{
  "model": "image classifier",
  "dataset": "made-up waving flags",
  "train_examples": 195000,
  "image_size": 24,
  "crop_scale_min": 1,
  "horizontal_flip": false,
  "translate": 0.06,
  "color_jitter": 0.2,
  "targets": ["layout", "emblem"],
  "num_classes": [15, 8],
  "arch": "vit",
  "norm": "layernorm",
  "norm_position": "pre",
  "hidden_act": "gelu",
  "mlp_ratio": 2,
  "head_dim": 64,
  "fused_qkv": true,
  "bias": "all",
  "qk_norm": true,
  "parallel_block": false,
  "inner_norm": true,
  "patch_size": [2, 2],
  "layers": 12,
  "width": 128,
  "positions": "conv",
  "pooling": "class_token",
  "mixing": "mixup",
  "label_smoothing": 0.1,
  "loss": "cross_entropy",
  "init": "lecun_normal",
  "residual_init": "none",
  "optimizer": "adamw",
  "learning_rate": 0.0013,
  "beta1": 0.8,
  "beta2": 0.99,
  "eps": 1e-06,
  "max_grad_norm": 5.0,
  "max_steps": 12200,
  "batch_size": 64,
  "epochs": 4.0,
  "lr_schedule": "cosine",
  "final_lr_fraction": 0,
  "warmup_steps": 240,
  "weight_decay": 0.2
}
Rows from block 9 of a small image classifier, named by matrix and row number. Rows with one number belong to one neuron. Each number is 200 + 40 x the weight over its row's rms, rounded and kept within 0 to 999. All counts start at 0.
After each neuron's rows are labels from the 100 images, of 14976, where the neuron reaches its highest value: "lies over" is the class under the peak; "responds to" is what is common among them. Only what is clearly more common there than usual is listed. The data: made-up waving flags.
# fc1: MLP up (model.blocks.9.mlp.fc1.weight, 256x128), inputs 0-127
# fc2: MLP down (model.blocks.9.mlp.fc2.weight, 128x256, transposed), outputs 0-127

fc1.195,202,263,182,252,216,245,148,302,180,241,248,202,198,205,184,186,181,150,196,207,220,226,175,188,198,240,217,251,234,192,220,218,162,201,166,212,133,211,162,216,154,158,197,291,167,188,213,174,194,225,235,145,168,167,181,274,171,172,134,311,195,226,172,190,235,187,151,165,166,139,255,234,268,270,236,131,177,196,175,198,198,190,258,152,245,218,242,233,202,238,233,216,184,214,218,183,142,213,200,222,181,131,158,257,146,217,195,162,178,236,262,207,144,180,238,116,228,246,203,252,126,141,154,175,262,242,251,251
fc2.195,200,209,274,250,258,204,270,232,230,182,184,212,201,145,110,239,183,245,131,199,184,201,186,208,227,168,146,205,197,212,131,247,235,223,186,216,212,133,199,172,200,131,294,206,175,209,137,193,187,136,211,227,212,251,211,236,238,103,164,197,225,214,125,209,184,239,126,227,149,240,215,235,149,144,129,157,202,278,242,157,215,168,201,230,219,188,213,174,261,238,201,264,202,125,199,161,257,220,210,138,222,197,206,202,180,208,220,148,245,190,183,166,209,147,279,198,184,109,225,225,221,177,173,228,211,259,257,222
lies over: backdrop
responds to: three horizontal bands; gear

fc1.26,124,188,160,225,231,212,207,152,244,243,250,288,177,137,263,158,228,169,250,179,147,140,181,207,252,245,201,184,275,204,268,157,156,209,207,217,172,204,200,253,179,199,229,231,200,168,242,190,171,206,159,243,121,157,201,193,164,241,222,204,166,211,214,131,187,171,150,174,262,157,175,216,243,170,329,197,121,201,235,239,172,152,190,167,229,218,208,247,256,237,261,188,157,202,196,114,163,204,216,204,184,181,194,176,232,179,277,101,204,225,216,234,218,189,191,175,185,226,211,179,206,121,179,199,124,158,140,209
fc2.26,208,253,132,226,141,274,188,169,237,198,227,225,193,215,154,173,182,240,132,273,189,231,211,197,161,225,204,140,217,199,220,287,170,258,197,212,152,203,188,211,231,172,244,198,182,181,212,180,210,198,203,112,223,176,157,208,197,182,141,236,229,258,211,120,165,205,167,184,242,219,305,219,245,233,215,160,233,231,143,169,205,211,190,168,152,213,202,251,144,264,148,182,254,245,215,224,142,109,151,168,156,174,190,185,156,235,198,227,182,276,229,196,208,222,315,121,225,194,202,246,182,243,201,183,191,279,267,200
lies over: flag
responds to: border

fc1.40,222,206,159,230,128,215,174,287,182,186,176,231,138,173,268,181,193,139,249,242,170,215,196,196,238,279,282,265,169,247,207,198,169,202,237,195,167,225,192,192,172,225,192,240,207,174,157,186,213,245,181,177,248,249,156,300,170,194,174,232,174,196,172,159,229,187,260,201,123,209,173,270,225,265,249,208,111,205,237,280,205,209,220,229,241,196,179,217,228,276,238,197,154,145,195,229,183,262,194,204,139,231,217,173,162,210,194,150,128,250,147,264,232,181,177,165,223,200,157,234,114,168,207,211,230,181,145,269
fc2.40,155,177,174,158,281,269,212,134,223,236,182,152,163,154,124,168,306,208,216,170,252,197,242,133,124,166,149,195,163,137,188,146,316,128,225,167,200,240,90,181,261,170,153,180,213,192,200,232,170,232,267,188,116,160,189,179,206,226,227,224,226,236,248,209,185,210,187,180,234,224,214,165,124,227,192,201,283,236,142,233,189,206,243,140,247,234,224,187,157,173,172,149,240,229,167,216,190,178,243,224,198,231,172,193,234,192,213,244,220,143,202,221,194,166,166,247,187,214,189,183,243,203,180,222,174,219,224,193
lies over: backdrop
responds to: ring; three horizontal bands; gear

fc1.116,170,224,169,207,227,229,158,143,181,207,188,169,188,247,173,176,183,181,184,183,237,138,186,150,162,258,244,210,252,226,194,204,199,166,180,262,242,213,258,251,172,223,226,201,247,239,218,161,234,135,176,119,276,109,212,184,288,235,222,186,231,221,224,155,154,173,242,212,220,181,184,137,248,283,211,211,179,221,194,199,216,185,226,211,145,216,190,214,185,176,216,226,191,224,229,213,106,176,143,196,220,206,202,214,70,189,242,261,151,109,185,145,210,219,212,184,215,138,196,232,184,213,239,348,201,184,223,223
fc2.116,253,144,173,175,156,182,263,150,180,138,153,234,322,283,299,229,249,225,178,111,124,237,193,231,202,257,210,165,223,167,184,212,222,148,233,227,168,260,226,187,227,162,213,183,94,243,191,155,186,216,214,235,152,211,194,204,210,182,206,228,207,219,258,179,243,283,176,201,198,219,180,164,183,149,271,223,138,171,244,212,246,252,243,232,231,144,195,189,165,245,198,171,248,234,246,210,213,167,192,148,194,209,229,211,180,202,239,170,189,221,145,173,199,205,136,239,165,211,209,108,215,201,206,253,165,149,163,179
lies over: emblem
responds to: triangle at the hoist

fc1.117,183,297,174,214,134,228,300,160,178,201,131,244,249,169,247,143,211,184,234,170,172,172,282,215,168,210,278,176,233,202,214,189,122,163,217,200,193,183,209,213,146,200,200,211,233,263,212,209,243,226,184,201,173,203,221,182,92,224,291,227,170,209,120,196,211,141,229,202,216,167,150,219,238,175,227,207,147,214,264,181,149,190,228,266,193,236,163,168,258,167,215,224,179,169,268,141,231,217,208,241,208,183,270,154,245,109,223,177,156,255,165,293,213,201,211,196,166,217,141,168,195,223,212,243,186,194,164,206
fc2.117,261,293,260,219,243,128,235,257,132,203,145,169,234,242,172,251,217,260,187,169,291,178,158,233,177,224,172,199,222,221,259,171,274,140,202,179,267,161,191,183,193,230,218,288,199,226,150,271,191,121,196,198,185,199,269,213,191,174,158,178,178,222,134,228,245,194,152,274,81,220,180,253,214,164,148,192,234,188,252,228,160,187,251,233,205,232,147,180,247,175,201,233,199,174,130,197,219,187,171,156,177,265,220,205,211,175,174,161,231,163,172,169,199,248,212,226,215,147,166,243,168,214,187,243,210,201,215,187
lies over: emblem
responds to: saltire

fc1.174,147,130,147,213,202,259,182,256,257,155,216,249,209,175,158,246,275,199,229,189,199,250,227,187,233,267,221,272,152,224,196,161,202,240,230,248,121,233,197,167,216,177,248,210,260,158,162,147,187,197,167,264,121,220,142,188,236,262,192,207,162,189,208,184,184,175,204,195,189,166,105,167,236,180,233,163,180,248,309,213,186,194,226,198,194,160,141,145,155,162,204,157,212,243,136,199,251,216,243,236,224,234,202,149,204,216,225,187,172,134,111,232,173,181,181,234,263,224,154,132,207,134,234,233,184,242,177,214
fc2.174,237,169,233,187,230,175,206,140,164,255,249,119,211,166,227,200,200,150,234,196,192,183,179,158,168,125,204,262,187,125,108,209,161,181,137,224,210,174,146,247,223,231,177,97,159,204,257,197,190,250,246,205,248,218,192,186,245,206,221,197,267,218,211,257,186,232,259,197,272,189,236,227,148,174,211,200,287,171,142,202,177,178,105,212,304,174,248,181,251,193,129,179,197,223,228,245,189,269,221,165,220,229,177,208,182,184,123,224,214,260,228,185,156,170,191,157,164,177,243,264,176,234,182,189,175,173,161,179
lies over: backdrop
responds to: diagonal band; emblem: no emblem

fc1.39,137,175,151,259,232,277,160,238,198,219,213,195,202,147,219,177,219,212,208,198,234,267,191,221,190,261,215,257,220,225,255,175,174,287,261,259,123,259,213,186,204,200,197,226,233,186,178,188,174,187,241,198,112,157,141,260,172,236,175,172,124,144,198,173,229,181,195,192,194,187,197,183,189,230,289,189,197,283,201,186,239,214,298,153,143,157,107,197,167,189,222,223,202,233,85,214,212,173,189,196,227,224,228,188,176,156,193,139,166,168,177,252,199,225,198,177,276,250,146,156,187,145,215,168,224,190,267,194
fc2.39,214,220,270,252,240,203,188,195,204,245,205,175,138,151,182,245,170,203,168,268,196,192,181,131,218,217,203,180,215,185,118,215,182,182,145,172,220,192,175,133,265,188,173,223,223,183,250,186,213,181,95,280,239,307,155,229,266,157,170,205,206,262,210,190,181,196,237,223,198,200,185,186,196,200,171,222,192,174,192,254,136,185,168,219,262,166,242,181,197,262,244,166,131,209,121,183,188,243,237,245,142,228,183,181,183,259,270,253,159,185,164,212,197,260,201,181,185,158,270,203,193,232,209,206,205,145,89,288
lies over: backdrop
responds to: plain field; diagonal split

fc1.92,155,195,155,156,248,279,167,138,196,259,192,239,179,255,180,188,175,213,244,198,175,197,192,127,208,245,219,173,151,218,251,175,149,178,220,245,184,265,148,231,211,220,203,214,181,144,204,262,194,212,189,161,178,139,168,227,131,215,232,206,192,177,233,204,189,151,279,206,264,170,159,245,243,259,249,218,171,206,195,214,260,193,243,126,281,174,118,188,272,228,201,225,170,247,83,175,197,203,221,226,201,197,198,189,232,201,231,181,167,194,149,261,210,180,186,157,146,232,121,180,204,173,160,242,260,88,175,188
fc2.92,150,213,234,216,196,153,220,195,106,250,204,158,218,229,178,211,218,202,187,206,173,148,212,134,157,265,164,205,274,245,168,204,88,175,212,210,172,185,165,246,243,196,179,150,196,236,196,239,147,226,171,230,245,226,172,182,224,216,189,168,200,254,229,207,187,138,236,201,186,160,184,227,207,229,159,160,151,140,178,163,173,184,134,158,256,218,166,206,193,191,212,233,171,232,211,236,225,254,211,248,192,250,227,307,236,167,177,224,138,170,230,238,179,154,202,147,259,263,137,265,76,201,240,245,265,120,189,182
lies over: flag
responds to: ring; diagonal split

fc1.3,188,249,189,189,210,206,169,223,168,304,202,179,209,209,239,214,183,233,220,178,236,241,180,171,171,255,278,163,237,236,243,229,98,151,232,186,202,207,201,162,193,191,166,219,287,199,230,263,217,196,137,208,224,242,205,219,209,191,215,208,203,164,213,146,202,169,239,294,223,129,199,161,259,241,197,196,188,116,189,219,177,210,214,212,253,154,148,220,173,233,239,240,131,207,128,201,134,163,180,237,208,216,154,223,169,188,252,267,137,142,106,246,295,210,230,194,239,155,176,138,171,216,202,231,233,159,162,269
fc2.3,228,259,253,210,195,186,234,178,223,228,235,196,255,221,187,188,198,217,83,231,178,273,170,160,205,199,213,184,206,172,177,195,133,170,242,196,200,158,184,191,262,187,179,184,272,222,253,221,199,173,187,199,263,224,227,167,179,162,205,188,216,229,226,110,182,255,243,192,259,127,252,158,187,227,200,211,190,147,122,198,132,142,170,241,244,208,178,256,234,219,188,212,183,191,164,123,113,157,212,133,144,204,224,222,161,226,266,197,196,136,230,223,295,186,216,192,243,194,214,136,195,285,195,218,123,254,162,259
lies over: flag
responds to: triangle at the hoist

fc1.160,217,171,124,244,224,251,182,234,170,206,274,179,218,184,197,219,228,164,214,141,186,225,239,146,211,244,229,196,174,221,184,102,204,218,267,245,92,205,147,211,238,241,156,226,241,142,194,120,190,231,146,258,100,217,214,242,191,172,179,240,166,235,245,136,183,174,215,238,192,153,173,242,188,154,216,155,183,239,228,220,199,187,200,232,164,120,173,155,226,239,204,167,170,171,157,191,194,233,248,251,233,194,148,214,269,122,215,232,203,156,157,263,230,202,146,226,235,246,192,162,146,150,213,194,210,252,190,290
fc2.160,209,158,351,173,251,170,215,159,221,243,169,208,191,208,145,239,215,147,241,145,253,158,214,145,154,163,227,193,218,167,147,149,263,169,183,171,234,162,170,182,199,195,162,150,176,172,189,240,150,272,257,205,215,202,228,179,213,189,267,183,182,189,176,279,174,239,215,226,165,241,204,301,184,236,162,224,239,157,181,169,198,184,233,191,282,228,228,145,236,175,258,227,246,154,173,192,230,265,248,177,207,217,182,180,264,176,146,176,173,193,162,157,119,166,188,244,203,184,174,186,277,161,174,227,238,121,189,179
lies over: backdrop
responds to: diagonal band; emblem: no emblem

fc1.125,170,281,176,172,210,219,240,276,109,185,166,161,213,152,240,204,241,254,196,167,247,205,226,183,180,229,178,201,218,200,217,207,213,133,226,223,182,178,166,211,140,173,196,237,221,248,180,166,193,118,165,245,258,183,159,230,174,145,195,250,215,189,158,199,252,148,177,214,151,145,119,113,168,208,159,225,173,206,265,229,162,161,217,214,202,225,139,128,238,159,221,157,145,220,186,252,219,236,186,290,280,259,232,212,183,185,232,185,147,164,238,212,239,232,200,237,210,168,247,228,177,149,184,323,170,214,163,165
fc2.125,227,182,134,191,266,168,217,127,237,216,231,228,199,215,264,268,209,201,215,226,160,130,247,227,182,151,212,185,201,164,240,217,121,214,147,177,242,212,222,137,200,237,243,176,218,223,188,206,228,189,210,247,221,259,227,141,165,297,209,133,155,210,224,258,143,115,189,211,228,218,206,231,260,165,180,164,230,143,209,153,149,160,170,175,179,214,217,146,200,220,161,182,80,213,271,193,257,207,197,289,257,196,152,174,288,208,253,189,207,230,162,158,168,212,187,222,196,250,232,172,251,219,249,219,196,170,143,181
lies over: emblem
responds to: flower; star

fc1.71,208,213,198,207,210,152,254,146,241,180,235,250,202,218,167,254,190,204,214,189,169,227,244,157,202,194,219,266,198,177,175,263,191,231,192,204,270,110,199,174,185,225,187,182,262,207,158,243,194,229,175,239,281,272,252,164,241,193,287,165,187,216,217,179,73,187,224,217,271,215,169,188,192,217,104,212,176,197,164,206,175,175,146,206,236,216,163,104,207,223,191,191,197,146,169,211,224,231,125,188,199,302,183,100,199,188,264,202,215,225,162,157,229,245,193,214,213,147,243,149,274,171,197,199,132,169,179,226
fc2.71,191,245,229,152,184,269,181,286,140,240,189,185,179,188,253,165,211,171,109,223,258,170,134,221,192,241,237,226,191,234,193,167,178,161,224,217,174,221,184,198,204,189,134,238,172,216,228,178,170,187,178,200,165,204,157,248,135,175,102,262,202,188,194,173,290,300,187,159,122,177,205,195,195,185,239,144,250,227,190,167,184,205,226,202,202,232,236,263,181,229,233,240,214,207,234,124,180,179,285,164,185,176,207,263,174,142,101,189,202,203,240,287,156,193,231,162,219,240,193,209,110,233,157,223,243,212,240,209
lies over: flag
responds to: corner square

fc1.44,148,202,198,168,259,249,203,141,208,277,202,202,193,166,137,198,188,276,174,185,212,187,241,143,119,235,252,108,206,222,228,230,168,239,249,217,117,197,199,218,143,174,223,209,281,157,137,165,151,154,178,196,132,209,169,225,222,161,260,220,167,202,224,163,89,225,179,283,239,191,186,153,220,212,163,117,216,228,171,151,204,187,216,157,153,270,167,166,174,223,199,250,176,231,175,192,187,134,202,261,207,185,187,183,220,192,292,246,205,170,152,219,194,183,267,215,247,216,172,259,181,151,186,206,218,218,235,236
fc2.44,170,226,184,236,157,248,178,214,237,169,213,229,171,120,195,198,173,173,188,202,236,260,167,177,169,225,189,282,118,186,164,182,292,218,224,199,175,199,128,137,214,216,148,180,159,187,185,219,337,295,246,156,209,159,150,251,178,165,181,175,216,189,205,151,232,281,231,136,176,266,190,225,168,205,136,168,221,249,197,209,221,187,258,205,205,189,217,232,247,221,182,167,294,188,187,216,219,213,243,109,130,227,199,137,171,191,139,191,176,266,221,240,156,202,212,183,191,187,156,199,160,204,224,165,192,275,190,190
lies over: flag
responds to: diagonal split; diagonal band

fc1.214,232,145,135,235,192,289,139,225,187,248,218,172,207,147,156,134,153,210,258,229,158,173,214,173,203,160,242,211,182,212,157,206,177,139,309,192,124,234,211,259,177,230,202,231,159,173,203,180,238,168,234,206,195,201,208,231,181,127,225,218,255,227,287,205,146,141,276,220,258,190,225,261,159,184,245,168,207,199,146,200,240,249,191,191,184,175,244,181,156,298,164,223,164,190,214,234,181,249,208,234,162,197,162,132,253,263,241,176,190,245,94,186,215,193,222,124,206,146,208,209,195,231,221,179,221,201,190,243
fc2.214,149,216,196,193,183,222,247,110,184,191,191,244,234,277,175,258,171,281,184,188,140,209,211,173,134,259,271,149,217,260,174,264,117,216,219,221,162,188,176,167,270,184,168,171,235,220,158,209,183,255,236,202,228,181,183,198,218,238,245,202,171,215,224,126,136,141,251,204,248,131,202,224,261,282,186,197,106,171,190,245,183,133,230,196,210,173,171,228,187,219,161,203,256,245,156,197,191,145,159,241,165,245,199,186,164,144,256,224,161,229,207,184,184,196,274,147,227,213,110,174,195,221,201,246,188,191,249,188
lies over: flag
responds to: corner square; ring

fc1.210,217,204,180,244,203,193,195,191,202,222,232,198,188,163,122,307,175,230,214,183,177,126,199,241,195,217,224,219,326,153,220,231,184,162,141,176,224,175,227,288,226,237,210,195,235,170,204,181,194,177,226,165,267,309,207,261,245,215,189,205,175,204,166,210,163,192,187,267,221,165,133,260,220,181,130,125,206,150,243,203,161,115,163,205,208,205,207,176,218,277,137,230,175,143,201,165,271,209,158,220,140,249,201,199,202,214,227,161,221,178,210,122,222,186,218,118,244,143,245,143,229,228,158,227,177,194,216,190
fc2.210,133,174,182,196,224,252,217,221,207,205,178,157,167,150,213,190,266,156,229,200,257,241,243,171,135,183,195,196,71,180,144,183,297,204,234,205,223,239,114,142,224,192,146,193,272,223,196,214,157,230,236,182,174,158,175,215,207,178,203,193,225,202,245,175,207,222,235,158,186,271,195,138,173,191,168,288,207,283,139,261,233,249,220,156,229,234,226,189,202,167,195,124,255,215,171,245,143,203,203,162,197,158,177,128,236,180,179,265,199,194,186,265,144,218,176,240,243,224,172,253,196,98,189,200,226,178,212,208
lies over: flag
responds to: diagonal band; many stripes

fc1.118,172,260,224,160,213,202,162,245,131,195,132,180,215,165,218,237,262,196,224,279,228,271,204,216,148,212,186,221,239,205,230,190,199,198,215,268,233,186,155,167,194,183,168,204,222,261,193,187,170,127,171,181,254,168,182,264,199,227,183,220,205,179,138,170,295,167,179,162,179,121,188,143,230,242,137,255,144,271,241,197,182,170,239,184,216,198,175,215,178,187,270,174,166,234,188,176,142,196,172,247,260,212,171,246,142,166,208,230,149,147,238,264,240,181,219,210,299,262,226,248,174,108,182,261,155,182,153,212
fc2.118,198,209,150,193,248,241,204,146,232,168,242,242,149,222,178,240,213,221,252,166,211,172,257,187,228,193,250,150,257,196,245,246,193,183,139,199,242,216,226,205,130,233,296,197,177,103,186,206,236,165,204,227,203,229,215,89,212,211,242,170,205,221,243,235,129,188,158,248,215,259,210,184,227,240,217,204,224,227,200,165,218,196,181,143,129,197,199,185,167,244,142,175,140,252,255,314,267,212,160,252,205,158,159,146,262,161,230,194,180,170,117,125,159,203,228,177,169,180,173,161,246,228,197,188,209,166,142,193
lies over: emblem
responds to: star

fc1.79,172,205,185,207,242,231,260,202,141,197,171,152,260,209,194,171,271,205,238,74,239,194,225,136,158,214,195,178,223,189,259,171,193,113,267,240,222,216,200,240,193,228,201,200,220,182,195,275,204,147,204,149,205,131,217,195,230,198,276,175,219,173,169,192,215,165,223,267,205,175,167,175,182,252,140,219,250,157,209,222,150,221,239,221,203,205,124,202,226,178,238,119,155,204,192,275,169,227,218,278,188,311,202,230,227,118,223,222,143,137,224,202,250,163,128,191,196,200,203,233,185,221,193,258,163,246,163,161
fc2.79,228,188,162,136,231,193,164,197,167,183,187,186,191,208,278,170,207,213,215,177,177,147,174,221,208,176,279,151,232,195,219,232,169,203,242,214,210,288,223,207,136,136,199,235,170,253,252,174,207,166,138,167,130,210,165,192,186,241,121,250,202,233,239,242,226,130,189,161,163,250,153,102,239,178,240,222,209,201,197,171,189,260,171,168,161,227,280,204,178,195,249,149,175,306,274,190,178,169,188,281,265,182,141,204,222,177,237,232,262,199,202,244,132,238,161,207,161,244,285,242,157,181,229,205,210,171,191,202
lies over: emblem
responds to: star; flower

fc1.97,144,192,179,221,195,196,228,135,203,164,180,243,166,186,210,262,284,228,222,183,210,157,230,214,159,266,234,164,182,174,238,229,193,204,158,260,187,208,190,155,183,164,260,262,246,154,180,202,175,223,83,217,115,228,187,182,233,203,230,241,185,225,192,158,129,171,197,227,233,208,149,215,256,222,208,243,137,219,262,329,188,220,202,206,199,200,202,171,257,254,208,158,188,222,147,161,233,167,125,213,233,219,139,102,180,178,270,211,224,230,169,181,178,200,169,201,203,215,189,223,208,210,211,324,143,166,153,220
fc2.97,218,116,91,199,190,251,158,193,178,287,248,147,193,216,219,116,148,130,277,218,153,183,176,211,255,170,254,212,218,199,175,169,171,155,200,177,189,228,220,271,194,237,188,165,178,200,236,188,162,208,220,204,163,205,191,185,194,205,227,178,199,143,191,258,239,174,211,208,197,185,236,247,150,166,234,179,264,176,133,159,240,190,160,168,215,238,272,216,251,155,183,234,121,204,259,197,187,256,263,296,180,194,200,267,259,179,202,200,207,245,207,215,195,198,164,190,216,268,166,197,150,221,207,95,261,149,182,147
lies over: flag
responds to: border; ring; gear

fc1.86,138,199,121,232,129,278,195,230,210,222,253,232,240,234,251,159,213,206,233,144,172,246,222,165,198,274,227,220,184,207,227,157,177,205,213,239,124,203,228,229,171,224,195,300,178,199,202,145,179,152,197,254,203,201,179,236,142,189,218,273,169,162,226,155,205,65,195,244,229,166,166,237,188,227,248,157,157,208,235,212,190,159,247,204,247,174,120,209,162,187,249,232,109,200,219,225,207,239,227,310,215,241,212,208,236,187,248,175,186,186,158,246,239,226,197,173,204,219,221,151,162,153,173,292,188,214,216,202
fc2.86,147,165,170,236,161,258,210,97,252,204,208,250,197,207,191,171,173,202,224,253,128,193,211,246,216,245,247,198,234,247,139,222,108,301,247,183,88,187,218,170,258,194,194,200,266,177,189,159,186,204,184,257,201,187,180,220,189,235,210,139,162,224,282,129,176,134,213,200,208,150,187,154,193,205,223,159,189,160,190,211,219,150,220,221,154,147,243,215,219,205,147,159,201,237,139,215,183,153,187,315,156,183,200,177,171,212,318,213,177,244,166,215,177,202,248,170,228,239,170,187,231,191,203,212,189,229,245,206
lies over: emblem
responds to: rhombus; crescent; plain field

fc1.37,210,228,185,194,133,203,259,190,176,170,163,237,92,160,197,185,217,198,186,133,195,155,155,174,143,217,210,234,184,241,138,214,204,204,232,242,169,257,203,194,235,192,192,172,241,248,190,184,213,194,130,176,171,220,185,171,259,167,209,210,313,252,153,189,214,168,199,193,215,186,108,108,201,169,209,227,177,289,253,216,193,204,211,263,207,236,260,154,265,235,223,154,164,157,263,181,246,219,162,208,161,236,231,159,171,223,242,207,133,198,191,173,227,162,157,187,184,133,192,212,205,197,225,324,156,285,177,163
fc2.37,221,167,169,221,233,162,166,220,223,224,252,156,198,175,173,248,208,234,187,257,177,300,184,225,215,196,145,213,104,195,214,207,210,285,138,287,143,220,128,178,204,227,205,166,229,209,167,216,214,217,200,175,219,162,173,238,182,280,189,191,247,167,222,133,210,209,231,172,275,107,271,170,212,193,252,198,178,236,193,226,220,192,217,98,241,171,176,167,151,142,160,200,257,230,132,184,148,184,162,159,277,171,182,176,136,276,132,194,259,234,218,254,268,226,221,229,205,218,215,184,183,182,225,181,224,238,194,221
lies over: flag
responds to: upright cross; orange; quarters